A small audio captioner, trained from scratch: encoder norm layernorm.
Rows from block 9 of the audio encoder of a small audio captioner, named by matrix and row number. Rows with one number within an expert belong to one neuron, the router's apart. Each number is 128 + 24 x the weight over its row's rms, rounded and kept within 0 to 255. All counts start at 0. Numbers have three digits each.
After each expert's rows are labels from the 100 clips, of 14976, where the router gives the expert most weight on average: "loudest band" is the band of the loudest frequency at the time of the peak; "top examples" is what is common among them. Only what is clearly more common there than usual is listed. The data: drum patterns on synthesised drum kits.
# router: router (encoder.blocks.9.mlp.router.weight, 16x160, trained with AdamW), inputs 0-79
# up: expert up (encoder.blocks.9.mlp.up, 16x80x160), inputs 0-79
# down: expert down (encoder.blocks.9.mlp.down, 16x160x80, transposed), outputs 0-79

# expert 15
router.15:136137084094133140128170121134124151123151152115111115085099139161134177165119102132154127096130159094144086134151098077150110144132148103096169144094170153114087123136141149095116159123139115138154122122112152115087116102092133135141101140
up.0:168116080145168136113141141079121151054163138130112113125102156116164143121174070115113134102141158100159132129150129105130145104168135106139134137119161111129117124130133106125147115113160093135113113140110162163115120121082106157099132129
down.0:100152144108130156134139143084151119109167099105141164099071160132144139137167087079135131131141135120153115136146117093140143115089085123126140112086128123141114147148126097116098148088101140153153169113084106155088138108108117129076120139
up.1:143140127114132153121119146113129185106167119117108131113111181196123157127096118139126105118114110145123119042144145131070154124088113126121154128139142092124117128086153126153148139157111123145129109143149147107162106139150103138138141119
down.1:131110129158115119106142168150139130121123140111110118113083132084140114127131120130128112179174110083109125156142119128156122127117167108113134134123136143134140119088169142132144125107129160156126131117181135130110107121085150127129156130
up.2:095134135132134118146099100119112092082134112169185077137124097130123137112076151145144139133095164171168158137087167146134135191117173125123163125130139145130130137148124103117142140140090108098119127135115136123162134155117087096120163099
down.2:174103117130121137140110152106102174117164078127109146119129128182100108106159127175108109154122087147159124098126064161108136123115117132134172125130149109162141112129162119135129156118106121114151176131118148130151159061147111113135126153
up.3:143105110114156160099129145095132143102120163124106121106123123136117128126099102159157131090118129096116119106141143135132149142147095144140119105141078143119114168138154111134143148129148125126149122144122148076167087102078108079113149090
down.3:117102142125130114133150119096127083139157096130149148131162177122148106078161127094130102112169160138116172161150102167095149093163108050156173164150130122114117105124128127127137110121111112101126151170171122114098127115085112142103113115
loudest band: 4000 to 8000 Hz
top examples: open hi-hat; one drop

# expert 4
router.4:117110141157106154121123115141111149126181129112081162081117141110148144107083105122108114156144121078097112131106154129129181149126102105101112111111108167139140132149145139141125171075175140174162133137109143155127102118168161115116127143
up.0:095158115125129116107103126145104141115132138098133110114097155147133118109116093131124143086077138195109162099120124139113122141138134127128160103101191126160108133138154129177132129131141107107142143192139137107122095097147108114137125155
down.0:138120138073135109158104123093112133127140135164129164117174142153145151106142172062111122156126127118138131146130142119101137113109093141152116130119113124069146100087119155085152136127098093119117131152125106203124132165129144130103117141
up.1:139127190140169128088137116147119143156108095122145120129137105091126128096132149119119090124088118107141128168142116153098132135114108148151153134132132114121139110105137099094161147113145126073141152147161149135158153178100087083119136084
down.1:118131175105072122117153149141082086144170114133163135113095136155107109142138092155098104100134138115117113143100157121114168130145141123119108121109116142118124110144150171147150106111133110085156153146122127119115119150136134103136113116
up.2:082131161109112121117145114133145114164088116140158153131195128116112117126113141166134142077136152149117118149105135129131097089092147159130169109107095118111139125111106113118117122129088141125124135137139095108109143136141143122101159099
down.2:120115120114139106121117143122122127132105140124155146141114107164200157164135102104163122155149135108122152131127127165128143063134100128140175161144183156116117124130074090123103139092133130157160110086140171135118094093124153150101152137
up.3:129124135160089122148116131133147034081123155135168135117154133114126165175199134126150175147145145158135099150186091123143102138095123115117155135142108101153104174130117130123108124116117155134138152125085171123105113116141100109105107158
down.3:088132092133150120130132087148108127111167148129112082102130153129105102121153130111095095107145129140160105107143113114095115137134126137115156133130078093147153133074124083077124168148113081135114091088123103126154127110145096106143138111
loudest band: 4000 to 8000 Hz
top examples: closed hi-hat; half-time

# expert 0
router.0:115073141102102069084123148161128087106142131126118109138102105156161080150125133135162138080088137107152152145109139172114115104136125151124121118161171125156104127112158167133108103129118146134134102156100140117141142088122112112128140133
up.0:108182127134118064160100143129137143082105160090157083108126144115126104154124128098177151139112107121124115133142120135166113131122106146086142169099135111115135137147155129141140162139143145159118124109138104144093049134130144156134110140
down.0:128190100119113116123120093122126140135096123070120109171104127098081130129127109138084130147132115167112124127167149111164174089105165166156157150124095105182152146140123115125125182142074136141164151117130147091126136131119128130125171134
up.1:144126105143100136100151125113128140145104159120129163131141142093145165132142135156130162132149107127140112132154188113111188122101101106117141141108127149105095123086152143129107162113167177115110097109142179123115125139158081153143143131
down.1:124142129174123141122095164184134147106132134092093135098130135123105150141108134151094121114131129106079149121122132156131139164116146130178074114112121156134129145141151148164117149158150127138156134098113144117121090125133109164045152099
up.2:132088101139126093155111130141078095153137166137121150120145178150130105136117108136120156084108183132138144141138135128183093105115132101117148150100127084111142141093115145095103116100122114106147129137132112139144105148084110173152188121
down.2:139139119131108131146101166150116123135139125112132118133117145101134138130072145106114128119191159108175130150110113111130107124127132106163133116147133141097139117121134091171088124153171140163160095089128111140125100120185112133066130114
up.3:128121178134135135116144117144119117133108131117146152102117131151181129119113107091131113094108127123161137131125089196140107139199142131105120140105140094125132084136087145125125087161119127137149098169137119131142166114111108083090129132
down.3:128149161088097146118157118153129130182137133168114105051111141154131120093136082132154115094157101141150149118101135136087124160125176143107141097092139131119140098154150105121127120167115126153125160135172099101113126111137093155123151150
loudest band: 1000 to 2000 Hz
top examples: reverberation; text has "room"; text has "reverberant"; thin (high-pass)

# expert 5
router.5:117130145103113119089105107146157116125138156150164121171140136147146145097136157104144161137099108152143171128095114155120068119130144125120136100101149096141122109107130150108094115093126147087107101121143105133084157136118108121163135144
up.0:123113178121126173143114130117154126171115140126114103119127102126096127127109138149123070148115105129094131129136128135138128092148116179136120103114128136102146139146135106138154151175136170157115115152091154183112146133124159106136091099
down.0:118129137118126115111154129135137168127106053125119110121083130102103113185108108083152091109128127126124077103137100157108107121154160110112110136091138138193139142131137152106174098150102126126104172131121142116133124093116149096112144130
up.1:111169133139127089129122120109129181159143134143106158117106125157099136110115127142098137149140139105137118122166154139132159118138140160150154094119132121138147142130133118133108184080100158150106134161135114165093111125132160113089136112
down.1:117111103131130164104161173113127110173114112117090132110119145110140107144100121092133100135122141127098134104129100126148156148149128162101163119111126140143131130146168138141089146107160099100138125124168118119156087103128157152108173102
up.2:152126120148128126099115128124164114093135118104150109130080073122135137197152120122157114110096125120137150152126088127128161167187144131092112153130186128161095144169132122120130093152152137125151142140181151124101130103088132139103106097
down.2:124086134180123139130103142107157141126131203123114115112127119085129135149194075111135123153122116104105111139135115092152148113163137097143119134155126081164118131112166109130120129123135129190126101069114136163052123142096145141113154081
up.3:172126176094113133122165065144142092140130147135118109112146158136120137136128143125115095092141145078166130125123089135120100134126145107146146103162131086131145146153157110140124104136124105080099142165121116124188141137109105145128116121
down.3:149142148127156099196135137122113128142132122071126146158133124118147111164100121098113099149156157114166160142136107122205145133124137137162090116131147127112128120160107127091132166130131085127169121101121127138147123090113141158132164155
loudest band: 4000 to 8000 Hz; 1000 to 2000 Hz
top examples: thin (high-pass); bossa nova

# expert 3
router.3:128111147112107115099137108115115158151125134162127115150139165097135109148118135108148132124140132131140116110154085145089117066127097115110141171152124147151115129099151168097147147141151186146139110144153095121098115138173119098148183140
up.0:124128140154152108144110128126160136170171116107113161106096128141115105117122102111121114095117143128099150152153136154118131146146125166147094110097126121108147143113149120144135131170084102139125133187073070099139111111118111120092110113
down.0:126138124117197112120101090120130123083120171080116108160149106154149122142145101113169094152122147119133115118146119132100165105140143145131108142130073124166098127139115110094120142176138090161159150098127109119112131093104121093080136140
up.1:067159134111144129112138096119133114140086092119177146137139111144123141117121144149148084146121128147118118152134152141098112189085124162137151113178187176134107123128134122126138134057105127135161164128145162103116123171109130094144093098
down.1:152100132130118116122180158153121027120102135106120139127150121165162140125147117148128122139119142097140154150110145168159147175132147091183114146147144117091122109149106158120107127111157125116140104101121154121138137094161152172116176140
up.2:135184163167105134128126120107123174147129130109069119104135101111069068090135106157104122112131123119095120092109145104110102163116128154120107119116129124126151125131163115151108171126128113130111126130099174117206126120165144134123114111
down.2:168149113167137098125132157139141113081124154171140114124113068113163162135154111133152122111095154189125122135136111106194106150116119103140116093101128106139127097124117118131134113120126144131110136139086163156116128155095167132100134074
up.3:168112113136104112158119144130154146115133160095107167131136097155109148146108112153173099174099114095151083117151137167150106145097099106130140159151104190172141160141135108130119154131107169161134083083115149106132137109113170107141106117
down.3:119112142135098107119146125149119093181082130168138146139140140123158107132120135126138092113085142126126127163137109120131095111098135097093126114134148132074117068109112135132105098077097101112109138168137154149147162174127133123156122108
loudest band: 4000 to 8000 Hz
top examples: half-time; closed hi-hat

# expert 12
router.12:145119169097082135167175120125162116102117115117106138108162127122127129107097136114115143128080133137124101092091124115104094113185139138124144137107115127132174107125134095128127140087107088149108122140113072131134167125104129104100118095
up.0:089121098155102149119118109111116131172112135135108156077120130136111090125104125143124127106131126082117105136150155127136121094109095125110173117149144145099178143126125098134089142105162145124113098204127119169130118132146148124132147103
down.0:124126135083128101115152141130118144144129131169146111176097166112094149143121122187098136115150145130094109112123112142130131139147151116120146111136196133117127109093183162114107116122159094108109123112123142099139147145186126074153090115
up.1:100108126109151110116048135140113128136148133115105159106092140110132122120116119107119147135099122125077117103139121118137129105107118134087127130114184121109133145136167177164114166147158126175128131146133107120113111144136121145135123132
down.1:171131162126111160139134121090133128092153104143136128154135087176174135114133161139137169118180142130147170112105116144125117124128107121138131096148136159094140109084140136135137115099115095123093129149126154145142102146113133062169113126
up.2:143111103134136111139143095164113128145126164120148152116128167121154117147147118121147156103125134113103109129150163083113163167130163093111142141088166172125140113095112137133111109096168113127131180145166145150094121142132092133103130150
down.2:112111090162157130149113131110145121124156186177161123109108101132090131125150114150110146105137127118111139148122123101114155147095112120124112121146138098123085136138104142121084136118174131170093136112143134155099101139153126122123116098
up.3:184144138120147153119169154120129137131138123128134125117140151137169141098112156132102104158108105137160132124099105079116167110143071097130133116136115149144123096107127109099140114092114126135126147098076155157167140133117122107101154115
down.3:161128122140119154146111054121129165115134135139090118122163119067124126147114153111130097143075071072121141153107104096134106138163192117118094156112098154158158134154161141136150133161121140114123071091115128156120146093086174177118134117
loudest band: 4000 to 8000 Hz
top examples: snare; march; thin (high-pass)

# expert 9
router.9:127101151140087103118148118129116098122133118136124173148146125123116143129186092128120091138136115097103126160154121142125175132152098098151146131122145117121108124128143110098127103091108109157115133187126173151093136176105129098118145140
up.0:098146083124127137145096124089121177129124151131126115123148105159092129096090168157111154107124152152087156157117161084117151122083083155158140095110116132082163161155123112140129108160098114118119138112090116098111099135129130153152102140
down.0:159093160113105106125140110137129143136138105157160089146174132152129119114083149142129147135134106114122133106114144095128117141108121170072161155114123137163127141145116154169118120176110080139117099114128080088158144111155138132118105154
up.1:121173109108165122134111138126158145177125121152169119144137108157123110116090115170143171157082106114117122160122104110147172172095127136178160152144101142113130143143091134128102132108128136110136142148161120121145130131140194155133137118
down.1:109106133090108107143199104131122147116174141123107150124106136118082158155094084099120130087179145114145114116128133130106096106122145114137132133098104132144136117126160132087140126151124091168120111131136132128111145138095114111128133153
up.2:157130162133108087133147141165107100159053099093108111135142122126118128117138140127133104111141124108124120111091135192142076111135134138123130117146111131098107133123106133097149106169117123142154078180135122143151152098153173121119132144
down.2:084138142127139109139090118117121136121150157189195149161145153132085156096116154128110131126159110112124144122124085119099144122108097139090117128164119117113145122156154116146152149131114113064115124133149095109109146183137110103164129114
up.3:072144133067075117125095111135127126124136145131149135126106122142109122142103145152123071120142137128128106134130138161120142130126180131112135132146139147157110151147106128101138152118096136112148140116124126144111165109134139147111103144
down.3:090088121159143147160130112131121097092125081147157137107134107137118147077120187121115139115151121117110148127080154146070138162130163138101151178070160119131143112130099125148100152120130097107160109127121143114176117136100118123130155168
loudest band: 2000 to 4000 Hz
top examples: ride cymbal; half-time